config.toml
train_examples = 98750
moe = "top_k"
drop_path = 0.1
moe_every = 2
patch_size = [8, 8]
max_steps = 7300
lr_schedule = "linear"
Rows from block 5 of a small masked image model, named by matrix and row number. Rows with one number within an expert belong to one neuron, the router's apart. Each number is 128 + 24 x the weight over its row's rms, rounded and kept within 0 to 255. All counts start at 0. Numbers have three digits each.
Before each expert's rows are labels from the 100 images, of 14848, where the router gives the expert most weight on average: "place" is the part of the image that holds the peak; "top examples" is what is common among them. Only what is clearly more common there than usual is listed. The data: single printed letters, digits and signs in grey, bent and noisy.
# router: router (model.blocks.5.mlp.router.weight, 8x128, trained with AdamW), inputs 0-127
# up: expert up (model.blocks.5.mlp.up, 8x256x128), inputs 0-127
# down: expert down (model.blocks.5.mlp.down, 8x128x256, transposed), outputs 0-127

# expert 2
place: centre
top examples: dark on light
router.2:157110118139105137125132125118121164135169127121154138103157132124082137108115101155150121120133140141163119129117159176137138139126118145144156114119106111123090142067121108133163105123152166082079096081098140079130073126133131132137139110156086106111081064114103124132100152151145133119129100143118114138076139134148137114113120075132089152133162115112146154142140120152134165099139
up.0:154102111163101134143114122164124119110098150127068130104192080134149134161102120156108146129083139146134109133145125105154123069106091127133115129102071109138111090189135106166105131109119107119142139142134093139127160101090107099109133138132141117188111151138149119144134146135154125143140138164152132120093114152169149172156134125142126166129105152150114122156104108134113135113117
down.0:161125120139133127101134139101150107120089110144084115114146124085152147149113117137092144140127145144097112123185104154134133083116108142116120136102129138101164156114126112113145065124096139121126097135141146158152144134119177162148129099121148105167071114096204122089110117139098141134132136100120133138093164144141147135144141091112113159112143137152091169134135104111133085126088
up.1:126157157135112121081156143136121107144124108134137179124159126094097165129114131108076112117167134111132121169145166140157152132145170111151154162151170129128115140157137176162101124124106117149115121091139131117120152128112101157110064098153148137102149161138106167084096148098120094115148123133110104126150161120120131206132120113122108143135115114159113104088099120130122110123129
down.1:157114166132131123109147095120113122089132111141196123130135143096179134122146097146163133079092095114092123112129094096178119142085103128147143123107137113111141135127162137116141148155164143104104134090090094123100140132154118162163136135138132131164141133145147130135113089075138170143143159122146153142105130099167162129132111091145091158107111152112146096139174127105103140132135
up.2:113075143140102094171122133129096106152147090115112129146158109149122111113118158150096160167105085136130139156118070136097146123142123133143091163149099111139170117176145143107083135131131148183126126102108144115127150098147108142123148184107134154111149110128092139101135124128157095108162140108109138082153115185154104148121091131115174148118115112128148123118104120119121148145106
down.2:129151160110162136105121139122164143149148111141127145140094144175191165138138122117102107109112187126162148117098117150138099137149127128174146138093148149126138138093104108131129129113089113118095141127105126099102163139144125160137104160106123134098097149096146128113127129129096144103097132114145129098165125122099106137113123172111126134125105118102191116090180154058114125149100
up.3:093162122166136131095108135128095131113097120080146149144103122151059119111105130137136126120132103146093123176151140103148124138158082149140104097125137115100103136097123144179115156130150132118129124097150149175160150138137119154133084097163109114129122136121145119077089078115120165124123160142152099152109142166084113119150123155140121139101128158161097092146149139138141108120094
down.3:129114112093131119142128100156139142100127138158146156128142134107128137165121126125087092209150134112187127138137122130123133145167122120105158150167125137126156130093142069120182114175113101070093135128112078157133096070114112143129178187153102121131144092142119121140131125143147104110134100138093135104094116141120151107135110130130159127116139109113153131126143138136137134120129
up.4:144098147105134129142128138124149193152126144156142136102140138135094125109170178097113091143110144178142129123137153136129149120151119107135143098155137132126149149129125104093073082140078100085137145092133116121115094125097154114145092104122132142184149136164152110111109098149107109116135143092116081139148158174099153145130141161137155139130079137138099112160154118108127147151132
down.4:117146084144106114126080098163137142132144119113099146109097150192113108143121124150137144093113114096137095152156146115138114131116134132166118140135120168138173108132091101155180126097202117119111130107136111148148158116100109151106130143113112108109076139121098167122159131109147128093098090127165125088083104131158104107125096130128112105135147143161146135118115160159152130100141
up.5:142137099157129106112164151146128123094106109135113138136114131169120114133145136129065150124063147146118101112123131146125133122101164127146127151154099137149116130145112142165129136104168158097121139115125101133099153056172116138147148117154183166174138151111080118126097110123161105101122170140094109119144104142170158119142117083111122128153092129119128109110123136113141088142093
down.5:135152140093120129129106082087154128134177194154095135130132113133138182153115118098145133121164161088162145124117118139134110110102115123140147113091138133130132152071102110105104118106108137111094135097100125138138118111107135133141159111124138106166107147088124089180139139144110195124131130123132096107120111181136135164109111162115144132138120098179128124138130134157071136128115
up.6:160153065134133125124131158064117123118111113119147119166143125160141108106129107139140116142094156126187134134107118130118106155127149098133110111134117167140127088136137133088144169090129128132163092144090145146133100131138130092137129145114109129146108102118141154169155129146152129164108204082106156159117138105097152143104078139081140130118139152111082105146123140121135105149125
down.6:095147151160136101152126106148155136161085124102125141132146131098140102140091083195110142074150096134134113125139134163149160122109108167127140152135173169132103133116131106163128144140141114142101103129110101121153128122122106096159160164152085113077140113130155112124085122148104133091154126167180111106135117112143155087107128099152101147157145120122152141140148153153126106151119
up.7:135198144119132099152110149134117133142121150138107109126142120120131127123151170149093143118161114124088112112176120114075121107185174111074152146152101125109091157151112134117145097129155101153096112121086141167127152118128123102131098129124105143090188125149127128096112123151108094103128153146130139147128147082125089123149121167148154137150138117134138182141129099091132143109139
down.7:098076125086105136108133147127147120148157125129124132101127130160141107161141073113117085123125118145165111172087140104176113139143092139176122114138129118130150105093121105139140157157083124151169179185126113174089098159161134152164120116137131117169090120109130065134150141122114154113127118147154120095096123129126157127149112116114099123109112124144139121118136141144151156105139
up.8:121104080162115127132108082139129118127149136140125131143135123082125170141185104164177147143117120086139165110155118161125126148148103154148111112159147124124135148093133131159088142113165109071151126161110136164161146136133093152133119109148109152133124132151139069122138093134106126169057154140126145096149125168152098112104079151115149147109124137122128136124100135120133153127119
down.8:114123199109175132173135163099137145114073139110157132124134115126106113101109115129094104164134130117125091141135142110114156124144115122119130110125110097107109106153129128099143107162154103112122089089146134140092111173095107141167142168143106132141113148137101167097144149144134140131211081101141156113134131096150138126148111142173091102119140136127132148115142126140082098133146
up.9:123171181091115100196122139091146144116173112130122126148117123149131156158185130138165074109146160099160131156133147163130141100132135083118099129145130116102109147133128098155116080150150128153114131131155147112093097138110141122150151130127099122095147118117102074111137109163144088115116161119122121188112123079124119117123165134122132114109110136116133138127103166097128154129135
down.9:150082105173139127090111088171136132143129155174136143107131173127075102109114131117131174159088134167117129107131132108134125191136127164109155096111145103121126115128129162089132119109121119082140090132115120115165138105138133126142075101119137124138111145128138136165121140087090095154126094111175128089132127170113142133133095135164127148125133160164094119125137091143119119139150
up.10:102125114109122153120073165133150131114113121107087163150118111130113100117122121103145144149175121113132116123095150129105154106141122124090091090130140117115140104139111120101201111134173176132146109155109169119156136128121124122090112071158123141134185147136115134155133138127130099120111125158083100133125107119163136104087158155175148118167136108088132157104146145148088121128121
down.10:123122160122144137165146115136120124153162174149124087078136098169124137165135114147117136131101130135128142136120112110154062109144083113154152132104144135120114127127165103153110122095105094160096138081146104142151090179090140136170135132116094144120120145110160139131108115120128148119139123125142136070120136129141217131150086123125073103105132118135132109142136122132141120130091
up.11:143095110175154154134093133122127150167135098148093163137153137105161126165088145089166113122109115105144155140103076062181134132153151111149127143053130098125116106156111122120118126148119139120136129128122135130137103110142134104124125167085150132156121118091108103104135137108131122115137108131118150175142139166131143100133149113124113099127132123119110165099112128118184134109188
down.11:138143168121104108140116134124170146137154134123081103127125134169123134108151111139139159110113078131150126116100156156107149106112074097131118118166101122156109150117140167134108131127134113093134152147123142140114130134117102102152143094149167119165121126119122128128101100158081128191091157142129132110162066107144105130181138133079141110146133147136123133140106125135078193146104
up.12:121126123116149134123104129105109124143133142151094109114121086169105108126125112135113111148167095189114084113174065131146162136138155119119128110140158133130139119138147132140185115143111108086131176130131119146105111135099123098128082123163149140100119131128148152124161154163185151089143139179125109116097138124121177112124149103136103127141109108131183106102116178105134113130105
down.12:108096110147106141124157174118098126137148155142112115131143113180125128177112138134143142121087146122156129169116191188116086103080105139134117145123122094148084161109146157114122117130174111144129095135155147141134139105135133199146124130112120125173152122140106099105106082088129126129140122107133096123136114135135126159105121185143114103156129118122099105148125121174148119140143
up.13:089087129117175157147125154156135125126158142141105126151105098126110106130148141153119107117152111096132158134188138124146115133107133092137132109153077082180082163116122082074155104154122130145124128108129123121111154171120145118153135125144167173152117119124151195128116144133130139106141093148146132168137143139140140089120135125130103121104086096145147092128126096142081115138134
down.13:161152102099078136164103093098157124126124120142128131116137136152112142118102152112167129142120150148111111137082112142179132118138129117120113111115137176126121109143156178167083131112133130147088120140123137133145103071115105104097185159159115120124134148148071118137104114127141115159114164144123071082142088128148172126151120137126113134154143128118105130091136145082112164146107
up.14:150146121123092103125132132148145156104129108129124106120121110126112128105151117139098160174110150143172132074170102158150166104120162108135098164126106126162157082135121116132119100144093140169158122197130145121116162137156083153153109152132137140139116092117131117100148096121106117116130118128105155096150145138103172079106102106137138164120094113110097101084143122102152111161148
down.14:092150136109096118124108101115126117181133138131103139130173123161117129122082147111126113114084128109115098143076130172105114176113166103149129106110097136132146125146125161135077134121142122109152105093123133134140144089134109154121178129063130154090148130156102158108135131144123146117103091142114149146156088110124122157164164162105145146132128115123148100100103122130121165183150
up.15:150127124105109130147110090138097111156123146121128152140110189108111153119123159127116141129149111106164166170129126132136103169136108076146132140119124136122115164125124132056124153128078135146090167110153152081115102118116093099138141079113144168139115107142119081112159103105118120143097148127106175091134097130157121144137131147102170171139121124118157128126111115129087131162154
down.15:093117123198138112105136149087163142092122104127117099116152101126133104144112109109109108132121133150101109152146089111120170099137156160108154117129118173142141135116131112185148124118172115105137080143087123149109119144145122143128090146129097110118143159126114146141092116165157124104150087121149097160130154128109097122130158097145069110117136156152125145158103158119182143115163

# expert 3
place: bottom centre
top examples: dark on light
router.3:161131105096150131123155115119129084130164120126140113150129120146180113175157148061136110108129165085098158139122162102157126169177123144165159117137130102096141158109149129143098138166121127147133126164133109129106119116125087099155155124150133136105147090109127133101175101091145095132133141154107146147145117112100156131102123162092101123092141138130142146097142131116147066127140
up.0:160135132091122104122111134121129113147125120132145155137165122104113109145100128133127101154073159131119150104108119104091135112147107128166091152149096132117138164104095136134136099156084102066103132150128104132170168116127176124076140157149146126116153100137146131094154111171143139146098114157148106148133124142105150124125094184115150163145131100164123139074157174111115133108123
down.0:088118158158122139156156126152142156099148111108126113108100145149107137120165117121138159100165087134131114141130128178133139128109147109113143120107134123128132097154167108126115121088171166177168113134130131144083104131120090128153124092110108150142101173103113139184109139088115127123148136099092132106117145111131102126149169079142115083110126163105105120188126109168144119151112
up.1:115141169175135164122153107125126127144170131131142115147112121138099114129103106088140098108115137095130120154139109158120103133087087137114154083129146079133126125107125117159156167140113115138109121153174115129151134148165141162147135129105172082160066141130144157151202160103163117134119134133132101136120104114085114104153090090112087121155101137118124146118111120094138124119135
down.1:145102096078144088141104169122136100114098116127112161109162116124136148141178130146143158167141131149113147094129145116130124143167143084131096128137113138100119132128153138119114087129122127137167134125084124166102110138066128109123145115150107165128173117139099113109064093114097154119129133147118163082155127149135168144137177171154143102108121115128157149122138136172111143107124
up.2:122149115163111125123122115137134159129134144150104115101138120162109143094113155111128124121159066157099097120137102123101069117098213126105139125123080141109126160126097135178111087136121130157114138118101137136149161152148110117149122152121121147063156125147142088150106167134103133088141128155126125116126083102167097090156143136133155139143116128099140157151153120120115135141103
down.2:136126157137091093134125124112111131150145100152103144118133092161127110137120150116128140126176129174127102117106111174135153148108124116130121124104112092137092119108099164123137120141131098136148147106099143126095135118131180168138129119109118118057133138160170128090099129163139132111143144121115157078111081114123092093153110197140131143134159115163158162118174132090097148140124
up.3:121110138114125086119155091129086116116124192111132165141149118092159140138125088103142120131096124118060101071115096143129132088112152107118149153175122099105143133128133141133130200087115123141195129139115119132146126148144158125105123102124091164101154145155130138180117127162139156162106136115147158143155144133136121123117139134112106125135089078146117115135125116119126111119138
down.3:124164136134137156149119158130175175135115082141127113113124146143113137134129151149118115139171132142175151191130145111130124166159112120151109117071133163129124137133152141136123054171143156143071108118146145113086148130126085133130125168124158109178085083102116118082128114103104080106132138147109132098117129142125137131151114121137150142107165164134134129128130145144132149131127
up.4:134140170174136103102129118110107120099096209158125123105182127117142079110121156094114117132081125132141132121124148114129087172110124115105129122098107190107137132134126127128166116131147088127148129138118195083131106145128142124140143148125162098147111126128109139118177155112127108179122109107133152142135142132133163151135128104141116100086122118150114189129130120148143130115161
down.4:144136138161154130098113170128127127116149108096130132134137183127172141193131082160120108110086117125101121171134120134141126122122103109137142156112122113100092127104172105160163119129098134126118133127082137122166157194106100160150139140125120097138096167109156104114083114091111116121133160125115131142097109137138116168091142122146109113131109152139107196128130147128088133112138
up.5:133110108126098152155131129117090138110110131122140075131145134096160142152091128127137154117141118138104104126168099108066101169078140153103141085145158151135079125100126127122138087109159154142184137141096106137127167092099141130158099125099154138114108146122156108149148127077115132101123121128131161119127144132173129111119099153134178104162161121105134116180141117155142154125131
down.5:157097117140112153114139126119082166139104115153144166087123153128141131133085113114132162106136144143133105145109111156148140111186107080175144181100133166135133137117127134107116103110150146139100131117134146115147094122083162141122146145163139125136125142113157118116103114154164118119128122108097096167066092118080105151096144105145095151085115145145127112107108119148112160128176
up.6:159153147126115107140148116114132127083098139107128136148116142129147110165105132146135121146154089132129111158149137140128132144071140133111140174116142154121120113135083113135152110090144104105154108093184083086090134133106111121159106126097084122122119089091128117119115123095169136175127141179150116100154090109135156164102143104079154169128098157113127162108147113097124139143128
down.6:096092110135142131125122127123109132156141111147141108097139127135128155082161124109127139127109154121123154130113124139151133105169119100146119111123143114148134128107151161131096143172108160140076160156078153181168143110149128127101143129174157159130115165155115158137160117149075106093117115083077132150087144128142125096150102176169081081143137111138127113135097122133140105119129
up.7:148092158103111106131163094146148126112141122066128129127185147152113126132153083128145125116152122150121156140106148145163104129077129143145086172094126150139127103113112138084124094152133090115129142168132112156147088142136140154146139101123115087147107125086120137104144138106146179120153162086160165132085135121087143122161140162129111095163118147145137137153093114124147118121112
down.7:119150110155171137163108150117102152122113143168129107142066120117128143137132164171107138151119140115153171161140114105130140104195161140118154101154147121110143131165158103159147138106145187137136095091134174106097132095125107116091146152130114162116129123123136162161108114119109091158089115116110071119141126118165134126085113104127142139083125128110102132123138147108101130137143
up.8:125109128149127141097142116094104084148107087151170139139104127146117114146153101091116137140116146117124135133098150146094141139131074128133096091130118131160132121101128104117179172147119150151140133122127139134140172156137127108116114130141176124154073098127106106130140152128153105087147093166132104078163139148120124180118124107112150143094072132169115106095164112157143128115087
down.8:113163154133118137131096124143129179091129167149143101147115136099135106111113152175130129150128127113104118147130101131122118094139181162140180136118116110138134126156110134105101122084146152126067120102115170115117149112123102125130160148089087145074144135130124152126069104132133119118105119091104107149085127155183136116124138161115170160096171104105146130155131152115104128111140
up.9:096126134140101113110107147144131141153096140081132142128155110163122112123106114152095136139153097159154143152126144133140133152154099118139148121144108129112091142111128124102147145093116179123168137169124116115125127137150081125139140122080166160148095141157105144118139139130157125181151080083094153101146091200130136165126099152147142129114118117105118090111093104158146111098170
down.9:147131108109157151148145112103136104115177119172114118143101137105137129160154143106178102123120140110100132108138124125116124084116149113118132123130170140143152106142122131147115128170136095145081125097131154123152130134126217134140112144167097091101148099108153133137131121143114152087105173163148126139113151075110144101097176099112091128119130127147120150148173158115130163126093
up.10:120138145145122169125145109151157128149100132104136161124117117147131144165105138127196111121094168153136105057133151123091128111137138128146120124160192082138112128143099123103140140143182119157127115148116115106157155138127073121104131138072147120111154147118145148126132141129121130100114166150110155132112168112146118154106103144154109134117166070097129120128159083118134140097146
down.10:138129120131132074125103141120100150133131126166136092121128142108137135112149137123087161124143094097108164165128101133130139160112119119108127143114046179093164156124150155157136130108086138116132142126174102151147081117121202151144132111153111138154135101144092137140126137105139112137195104111145109109149085119114129119127150107105149104142123152148134148123141179150130107155130
up.11:151140162119086106106082126148083147103087099123150157141138133156123086129067134143113128086161104172169155185161087144116141138119181143116132131117125120110162171138121134120111128099146120127133101095128158143102138142152121109122105104094095134059144155143167097129100153120110087127148136134141115122112121138107112114130153139141132138131154116139166124148120102135127178138125
down.11:156119149116111139152125137133143126088121081157146147117160123116108113121155120145119170102106163168134137129106107157109155155154103112111115117140115113089128120114133106106151100116170120102118099102155168161128127107043141125118138129112142191154139103129118155100063115124150079151124114151092111116110109151137104133187148114132122138113156169151130139129132142125110166141161
up.12:089143138116179152137069130128159140110144167149138160127150106112142147106095136146107144124150108172164126128112096122113125099163184122137143137114095115101112132163127151119137083132122115092095113117099133144128152136198088127172141129113074159089140141156110121068109123136095129172157099131116133123125124133157132158149133155137145122110143100156154155111159112128140121121113
down.12:186103136110083151122149139131139137096094102137113147124153104150124102126164116142132129091157120125102118084112093131135085132148126107124105149146123093136131136140154121104103121113169130148137127097106139146137158175109139129093153134102163153079191107179161144139062117108135116102128145162104150073125111144113160146137159141156116132131134145111117163134166150155100135125117
up.13:156126108162153134126102106113088112118140128144156163145136111125168133119136100110149120111176135124133182103126123114196101131174099084103149134126114087108139106155137153133113143096175123132137101131113064155096166116098131113108127129133151106121078126128121110170129104138119176134129139124097146085128129088143126154147122167090180110157131127124134090133129128142142145155110
down.13:108104142073096106129152123128171126141125116093101088122142136127081123135118170130128119139074103121125112156127158128054130140084153172143144126137128137111133153103119128132123115151061146131106154136141173123147087142161108160145131112112116136129166130138138132113116154096142071138123116133144072134125137137114153087094157100146097127110116077139107152118119115136109116088133
up.14:123160115131131104200164137114101108087125158120134146141133141081146129063142097128149115105112157132128172142148104120140140123124088176130156164124144121123141135132152135112128171143087135139131107176099125127114130137151123183098109113122103095094122101115172130102122093172139146116134155147169114150081119147115127132082154141093135121103169119127108100127096138106105134124127
down.14:124078070139118131126152104107129144144163088134153168093136118116144132118137161159114164088164131144163096108103154166110162135127120101140125126163160120140124150180094112145130125137110117079126133110156104091126066087141169104112116118145135121169100138126089154111144178135087115124126101111126161112148143132134117094121107121131135163122120169111138149117115158118142144145094
up.15:089164096116151143085118173172090127099122115107113133095133136093119142189111111154142150145092149165166103178127133107164134141109120114088117157101099107121136094164159126118106124136138102102144136136085105136132118149123111103137084147114119118132147165102137131166127120138126098144135135132135127159137100131151085137135151142179143107095099162144146166070116110157136132122117
down.15:101141086077096130080149146167121143089142141129117109143115116144135169134136123111119166182117107127133109135118125114140139126117082143090139165122066161113096095137111126124123154163156124138130150110104121106138127185129113117124143117118107114124110150127179145171118120128133114117150122111138118141116126117067082131160152137157137127127109163106124159101160071161170165139141

# expert 0
place: centre
top examples: dark on light
router.0:094129162180118114146151116103098139086142137089122098132112162112146126153139120165125088118100112163118114087126142123092113135088138086099156127155111127139139094168158125186121161085116162137145122143099138103121107155141181121118136091140097091153143120132134109136068119094134135101145152146101141142138159158124155165108155118156149095132135131137100143129106126159102159117134
up.0:102134182114099146122133134132138108138174122087102114098111104067116130122117137117176154147136101117137117125157117114154130158168144106131146079097118109090126105165115080127144107122136142155190135112127136139154099156120138156165100122122157135134146116118116162107110088117152096154106123108151117112121152126113169075076114119133114098158110129081139143086131110161150127126123
down.0:160115104112118128136136142125164158090117177175125098133135121192133138115122104108134136151135142133114152102098128130104114141130094097081111145162130143133107116108158160123074118123128098129074135090073141146125152150122118131084165123124105111091099129126169109157152131099128127116109137151123127087100103109172141180133133164160167110127145118137115112156119138131135141176161
up.1:142082109087173166104140153100121066151163127112136142108157172129111156147092114131119121129141145166107125141159124156134135171153107139144111155133093098151115098130110155140131110139127143133117131173150141148103133116096167133107136078079113083096158124153135138137137167118126098126139109120127126085144133126130093137133102095160100160083125119131116148151101150095169159150138
down.1:154130097139103147142103149103079154110151151127131132131099168084105147082144086140140175102117113138131129110133126107154144099131116151123117138126179165120135104195128085099146107128104134144153121093064136178156116118130169149143119147149120130179137116092118083144094126113102121135103147130138110132125126115111130178148171126133162135132127141151140141116119144161090127113098
up.2:048099137137117119137135139136153117102119117137122089146137091153101137132141100117094117105129113139130139150169106204122117155142140129155123090136146131109074130136119139143106149114103135117082100121151125060130160090139145124100159139134105129151133092165156148128138112128167126130152137120142117129158165128122099154140107107124088158125112174147092085138125115162169106112141
down.2:173123137125182107145119183129101117139128155102125153124141154119121129150111164121159103136136114125116118096117122112113143084134121166154121152095093093112155112087128112127121120159133158160162131112118087147137134139151126138158108125112149136073099111084150160125135109135105104167081096145120107169106100164126156120113171125165092084105150133162099130129149155101107160154120
up.3:126116113109130125132102095161162138150099125178115158111073153143118149086122145092114126121127168148129153136144156134100119113177127135128107108134077166127147161112132077147170134136154105157161110140095137136128129125084150109140118128101163120179120143163133136112116148163081112132089172113193141121142092145141120099115089130138156126126138117105161161127112116135143160120134
down.3:100133113156147136139104132131146140131097109126144121142182146149158106155122097160143149097132084125161132124147105162143146137129112121135141172103106122116145157133106147075121133176168156097110089088167111124155132129090148122129149128128122135081101152118096167114155133116154101115132128103158159120116107156139122093125118107134049128110156153078154084166140131124139097120126
up.4:126129093144128137113132146150097142112152147099116147146185164155123120123132173143140130130132090170108126114165159107131104126128136134142123134156174138164140160084172150146138139124080156133124150090142087114108166102161153146103085135107144121128124124044119115151106110104137095131133094150089096107181153125115100119125103116142159148105127101105091132124129138120140102122135
down.4:118137185107150152150129095097139113153080125169143115118094097090135108138120115119162121122087154084139153156107099124113160094126121117128118131096113096144122103170122129116120147148146116153136111139113158136137134154143092103145145150174131121135131152186148169098161161182125151111125123080157140153106107099132177131126129147096077105146121147127154142106108158103109146118132
up.5:105115121091133142147118141117144107136147130135109116109134070152130137165151133122117135128142120139144119082103145146137132139112157150139119128113184095158089143186101151174104147141068161165112140132074103150150158118111115152127189125119127107125149132102142096133098099127094133154142118109139107122109170111108127096095155122115109180130156155154164125147143138106130073121144
down.5:129127108127166092123152147153143095117134117125134143172134150141122136102059111159120126110152095098130091169168150142111142133140092089095116151155112151097121106147146119118131136145172100108116102161146136145085126112106115098154133149144091155082132130149110146149135109094132086127124120145124108097170106114121158128158099117091149120111144097114118134116124115211158126159130
up.6:159158119087128180074145089178129119155158136092157132098123122130093126096144122109122101068123142130121115158090124139125103144085069102125135159138147150107130117104116125150154114149139102123127121124166128147161123125126109146179124144156133072159144137136128126157131104097170127103129169126148111154122132113110136118130134117092086121091120138133133141141179131144139092081137
down.6:110126137159119105108100144059177110131115115150101102121170147156133116176130108119121153168113133129119106131114156105106138135190175128130132140158095126136133126056132119120138114176084147134136167148138109159121128120144117111068158071127114120121094103095115140118095105132100156111122122144161100134135159143149108153123112110143138143137133130158150133124155148133163165143114
up.7:107092093120108146111119105124163117130113133091141144168131130134150155168135138097133090108127114123140121112110129143128146135084094109173094084094126132131120153115140131140139109103147120117106119164127187083132138134086115165115133157119168115093180158129167148094129116116147158121125121159100147089131133158081115104151135133176145149176177100143109149111140149111112137161103
down.7:101148193127129157165144140137120103147159139125119076143122122106110122103097135134106138116158110116064112117119144103110104160182121089094124145133145147148137121147156108151106115132112167113150121079114123172131109150104124136162113093099100171165134079136126156125107141150125121129100134100125161098097111154157145129099125152098133102099135182119124115116104123169160147112115
up.8:143095098132131159130129086121117159150109157164118176127149134131115140167076119115105172135126085138075117114127141116129124090092141126096124113144127141100120143102142083092140165106143108190117120161124156094096120110152118117131149132089149165138180094090108152118129105131144135116145128165141142114119136121119123117129149139148094159149088132135165080137104135099120127179107
down.8:124164116159129159113118147144130141125150150062111094113087154176129095146148096125141097178145120129110145141143143106088096151126174078151092093137150092092134160090118122156127105138169146112118120144118111147174169134119096122156121125161114123149132148118111127157106122161126121143151144095142113133119169115132094184134136111146132103094151101101135105120146105134156135103112
up.9:171145141116141101149166107133131135130092110121112112159176177127077170123116171123109124117148122163085115120127133123153103139105088168116124123103141146136182093121126116108147098120144122118136127155145135099104126148129105169144137131080161135100117123128100142121117140111138119126162159173121146085141161069083106151132101085123160137118094151130137153141132136114122065131138
down.9:141113084114145099129103127136112113150135117115131124104110118129163146119120119122186128129133135090121159081145090113099134117164110100163117137128077115119089163156147143090099152118141108127130102104103094153115115118145144172102074168158108106166135103090131147100154122119135137149131121107149166139101101147135137138127147169175115119115118094122112132147124133113135218126159
up.10:130120113097137169146111132139140123132160106129143102165136131167116106152118163088146122103121148106138100078095150143170129170161105122127098187106136153132097106137093130173077148113130140135112137122122111104105086183076116118114143131165163155137119198117094127116122117127124097151101149110118098113118082111110119135091131120111151127141135124133121139092125159118119100162118
down.10:110154135102160132137101095104130130103145101111114132117118158101135145135093101143140095115201121140122120155189108110116122158122116118117145136161124110145094161100163162138131182148122114115110170126117124132188172105132152116128134151111119101131176081077154135126165139113155141134119159139124111100152140129116133124098134121108152059086108128102130117121142135155158100113134
up.11:125124153144111093128129150127138132175151110127126171140137087127141102127125130127141131129120137126090113149123140103111125133132106092165128098133125148121122168157158133124126114136106110110119068125137119098102144145109152094132108102146166154132139146150138116162172156133105140127108018123138125126118082196123142098099123170146132125135185152135145135104104092109164110145135
down.11:080162149071158150139115101129131102104121129122080129152119162110142140136135136110098113111143095114139105104134126143156116142134175103152118106106129102098189118113126126159100107121110138127138152123140129187094110126075109126149161141165132179150119146106116121124158106086147119127147176129106130127120135103129104125150081145097129106099145159127170150168119158102096125171122
up.12:158142100140103134173150121096147161076118123122103147102115150148089109111140106126107081160108125160157106123061123107123163142138109138133125121102126164149128161115124122128158162094100145137119099150127145164120145088134151142179121141124123174121151127113125142185139103171068146172143138143112109124139131114109146145134098151108126103086101120125099135127132076122144156145119
down.12:110116157149135145112140121143173126150106115167128113093171135123091135168125180178104083122118114140138102113156144138167156167115114118136113106070118173146108129107138118113093082132145133142107102134120105105134117108143148161121136144139059147166130114105132123143097152096170100125109166118133115145104143156098142091143142121106136157169099137098103137126129173123106124146117
up.13:127111137145114142115120125131077142137098185086153135098088109105115144101107135120128148146158100158155145082114137134155150110069127126118115102126163136172157176097089124147164144167136137152157150138110137095141112085143130120129146098122098116127135139168090128133148099131136146097115122145120104128165113145160126107119110110137145176074131109174153115161129121127102118095092
down.13:152126127124115145174106123132162112093152077115102127150113134127153136152154123103157098131129164105102158130128159086118114128122144133130128164134127126125124115118146151099093170102097093122105140097099128185123176137138110147112116160150136128156133150109165128116147103100134133088164124134127151116140154112097107123121150135169195058123136085109123163109155167099100127151154
up.14:085136095169149116146116103137108139142120182165148132111110121101151138115138086155122109156099163148187136146110109113148137121142123136109096099109103134127150171103176104139139116116144127105135141124168149151142102135113130138150128167111137140134057129166093115165103110152123161143102092120105156100130129094091100081129133166115157106159146117100168118138151142127125114101127
down.14:097150168116153148145093068144154124148118130083137129124120173145115171161116141162117166101157152119122129161125152132132135137135097120131129182120121116116122092130101139110101121188141111085115113100133143203151135106121139129153091140128130129155112158112140118107141092114152112113113105151116133116117118149140079110153082153092126109089142117157122087144108097171152129114130
up.15:128176137102182095136105125180120145155103120148106111101111137084095142114147137145145156089125148119106142092106128095139146085134104148097135144128147145110094129140130128122133106131078133103104120114160130103158117140123110082126159199064128149140115145117115136133130128109160136127127130146122117109142151138146171106129112129128135127095124104145146106178101138086184079147151
down.15:133133149156126119134136098123148118116124142123146123135121165123146093163144079172119140131102159123097148139131120120099127132120137124126161114140076116091150146116134131140128051118143143135118120105093090152096135114112100162119065144169142133207103125156134139124099147136081131133125097069122117160157168105128107166151160128133126159144124137127124110114179109124100114114109